{"image_size": 40, "widths": [64, 128, 128], "attention": true, "residual_init": "none", "optimizer": "muon", "muon_scale": "original", "momentum": 0.85, "batch_size": 256, "epochs": 34.2, "lr_schedule": "poly", "final_lr_fraction": 0.05}
Rows from block 9 of a small image super-resolution model, named by matrix and row number. Each number is 128 + 32 x the weight over its row's rms, rounded and kept within 0 to 255. All counts start at 0. Numbers have three digits each.
After each channel's rows are labels from the 100 images, of 14848, where the channel reaches its highest value: "responds to" is what is common among them. Only what is clearly more common there than usual is listed. The data: reaction-diffusion patterns (Gray-Scott). In brackets: how many of the 100, against the usual share in percent.
# conv: 3x3 conv (model.decb.0.1.conv.weight, 128x128x3x3, standardized in use, each kernel summed), inputs 0-63

conv.8:099122105139073166105164166124152175164154091079097112049120123160132172150144108119113150141151161142151120159137126118142069143106093132110175148127183106123180144172083115086120136121071140
responds to: embossed (100 vs 40.1); grey (56 vs 14.3); stretched (51 vs 24.5); feed 0.058 kill 0.065 (33 vs 6.6)

conv.87:125126129117113131149122120132122138119162024083176149151116162076198137084117145095155128151125122081143148111151128140125150134127161134143169107154124132145143081148108159178098106095113099
responds to: vivid (78 vs 14.4)

conv.54:088154065115108110134098093151153135118129119135144170092136140095132074116136123156149156171169072117127122141122118150255129118131146042092141106151062123133172131148144152106150121125134108
responds to: grey (74 vs 14.3); stretched (58 vs 24.5)

conv.94:102137118150153065170112112067102147162132148103189114122138124120137131146148129067178097120090208170120154123134162111131141122164156117114210077152130187137113168112102105126084146152125106
responds to: feed 0.078 kill 0.061 (37 vs 6.8); feed 0.058 kill 0.065 (25 vs 6.6); feed 0.018 kill 0.051 (25 vs 6.8)

conv.101:136103145112108138173120128125154154152132082172116147155133114163125113095155190152079149148151103137046142135136159085247110127091130134107182109092102158070120133142119156110160120098151129
responds to: stretched (100 vs 24.5); embossed (100 vs 40.1)

conv.67:147152144055147123155128127131073144113098150159126105120130156128168132133163131100118140118160169114119138122187115197089142109159147062159150182163083121103145106090116156101137148147112112
responds to: feed 0.039 kill 0.058 (53 vs 6.9); grey (36 vs 14.3); feed 0.062 kill 0.061 (31 vs 6.6)

conv.32:147111089063183109096107153145115137146153237126134113131093109081143142141154128156155154159192112127136120147120086120095085216100120150055108140122106133149095195123131124182132151091137110
responds to: vivid (56 vs 14.4); feed 0.078 kill 0.061 (32 vs 6.8); cool (32 vs 14.3)

conv.105:095146194135131151110122137098106120150157163144133123152103126119097123127093132083147091079106130133102110143119108105079148135097140089065125080100163156175133155083156171093114098106146153
responds to: embossed (91 vs 40.1); palette: grey (36 vs 14.3); feed 0.078 kill 0.061 (33 vs 6.8); feed 0.058 kill 0.065 (27 vs 6.6)

conv.120:189174184111128108102151076113144101146157125184154144155151156164122112134145158197117146077183124121134130131124155076053005096111157152024127077110123066134139147133131174129097111095106144
responds to: stretched (96 vs 24.5)

conv.78:128139117128124143187101091180130143127124093147126128128135136090148154144171131156145154019088136158135112155110118060101126128151158102025172152150064140100078170140144125107080125145157165
responds to: grey (33 vs 14.3); feed 0.018 kill 0.051 (31 vs 6.8); feed 0.022 kill 0.051 (28 vs 6.5)

conv.20:167164154071127189126121127123214105085083098136146190100044152124139113098080130145106139099121111148077118165138134116150172126159173160089088129144136071136100119099136142113135093138141123
responds to: feed 0.062 kill 0.061 (47 vs 6.6)

conv.53:142136129155125070143073066159120168147086131178120187168111106136118103157097152169114130104157142191118121126085175040141081119169110179064134184155090142124076183143132120141172119149110108
responds to: stretched (72 vs 24.5); grey (32 vs 14.3); feed 0.078 kill 0.061 (25 vs 6.8)

conv.12:122123139135129114113137170107114096063151127110130074156174118148162107181126091134121127145066140113142048167124073164131078123152071125112063105138137144127084089147136101204176120140164144
responds to: grey (52 vs 14.3); feed 0.018 kill 0.051 (30 vs 6.8)

conv.110:102125145157119159161106094116115119130105255107130156137124156076147134083127132118119122112105142087094126123150125162093111145123132114126166128160112183145168175124111158104111093103136107
responds to: vivid (71 vs 14.4)

conv.121:131123118082114141114153077141120129131159119152106061119125074119158121170098089139177185098220108132172134127078120150098080086133097133062136169153143082126132156162135136120125105138090172
responds to: feed 0.018 kill 0.051 (42 vs 6.8); feed 0.022 kill 0.051 (35 vs 6.5)

conv.76:120128115143137143112152174139163140127155133079140054115168113162141116167110075148162130142141136088121074146161106148153090172120116127133179088132117107125119175121105085143163185070117112
responds to: stretched (96 vs 24.5)

conv.118:142177116107171154119117056166137100095078105143115085119194099166107123132193148174151116104166139170159111184115129185120134115157101126108065143145104129058124125081160074120163109148164143
responds to: stretched (63 vs 24.5); grey (35 vs 14.3)

conv.89:105104112137143134125096119105100131144170113138135041108082112105156105118089114133108084132039160157093072166145090127158138125134108136098165135157151193160120141103122017137104149124104160
responds to: grey (37 vs 14.3); feed 0.078 kill 0.061 (35 vs 6.8); feed 0.018 kill 0.051 (26 vs 6.8)

conv.26:169119157148109150150117100118170147117105075178156101106119121109111139131087100125145165080078116138152115119171136105163188128189150127057086114147128105130106110082164124146125152125155149
responds to: vivid (35 vs 14.4)

conv.90:147143055134114131100080160177164183130119107162111164139202108150127048149086123124010122131119086124093182136138174085100169116123069151156090158063115124153140084110129154116175151119124125
responds to: feed 0.018 kill 0.051 (52 vs 6.8)

conv.5:158160152102144141142066125146128102099123105169133194103109158074142044147123118185083095088146126105139102130178126121129100110110148164057083180171162107042166126182125137126099097114164145
responds to: feed 0.022 kill 0.051 (35 vs 6.5)

conv.122:135143138134094189132076138131135181113147129143160191115146127124112121094083081109144095142128095088105120121165111170122126142101190113171070170177185098089165122148118153154115136126129075
responds to: stretched (89 vs 24.5); grey (37 vs 14.3)

conv.51:131138120112107083110126121118138126147094115163069127110176161203132174135128156088050116103119141140158158156158116115110049115144112148082136110101090161149094119193113157072171182134116184
responds to: embossed (93 vs 40.1)

conv.22:126124156090169097092118121126121112145116082133095118134096086163154093130170140184126161067132152144131111183172135096172100085164127149117086168181142141120054144134174067116203070166126154
responds to: feed 0.018 kill 0.051 (57 vs 6.8)

conv.83:112131117128109122142146136134157123116176139088138180173129161115136135114114157105134127079127103151107147139102147140106184133129153112181124095118100142156122118160135129108148155202138113
responds to: embossed (97 vs 40.1); feed 0.018 kill 0.051 (30 vs 6.8); feed 0.022 kill 0.051 (26 vs 6.5)

conv.80:194193161057156162146101162126098149104082136192149147154133191162111104119148169128122081098095130120126164122097138118080185064118180142156099100085114107130153142080093097156080128127114138
responds to: feed 0.062 kill 0.061 (36 vs 6.6); grey (35 vs 14.3)

conv.49:120159137142152197126144100116106069126083253134130106095103076149130107148136163104071146124076186128118116132136072168122139136180050131135109128154186143167153164116154090099126132133151101
responds to: vivid (67 vs 14.4); feed 0.078 kill 0.061 (25 vs 6.8)

conv.107:127138100144116122119064155132130133135057193113160111053134188047168165139119099128123104113111100054109136121104107189143096142129114117100103102147118112132149125100131097167147113127146105
responds to: embossed (74 vs 40.1); stretched (71 vs 24.5); vivid (39 vs 14.4)

conv.123:129148168156141101137120190127153143090118159083149122189131166094097132114114166052177101097086160094137108158114102182127181130130136164066140172125097127137107115114161113119105138168154086
responds to: pastel (34 vs 14.5)

conv.2:079140127101139155131120133121132110151093093094159125140129149069144098131160082092149114145105148139207151126139088208131087140148071100130128116157170071172172148114133133188106118102131092
responds to: vivid (57 vs 14.4)

conv.38:118136147126134123162131166156114147130122128109120112126138140136120112095101180103162166094196112138102117145174111107188183116128127089191160147139166171091100105131086089119149144172082122
responds to: feed 0.022 kill 0.051 (32 vs 6.5)

conv.92:100111125144097116138104147129125114086172126120139124166100201115144069184155124138105141128115114139081132189144146080116131097162132124057087117147111101199051137122103154122108148166129078
responds to: embossed (86 vs 40.1); grey (42 vs 14.3); feed 0.018 kill 0.051 (37 vs 6.8)

conv.65:133111094093170126136131180103076094100094156107137191162113142088128102124105097107129151086132131166133173142099115095132175106138146142128094170160190128056137062130097156151087084198133080
responds to: vivid (43 vs 14.4)

conv.7:135142110114097158126100141131096089147157122142165134070108167079128139195133057137157065116164129109174156089092131127099069105098163121161159211129157113121166126119061154117112138065093105
responds to: grey (64 vs 14.3); stretched (54 vs 24.5)

conv.31:139139066150114078206138133134136140159180069157112164124098165150149095107155152082059171148110107170067150144143080099141144104108095099163198106103133178142161139125112146085130153102130164
responds to: embossed (100 vs 40.1); stretched (83 vs 24.5); feed 0.078 kill 0.061 (30 vs 6.8)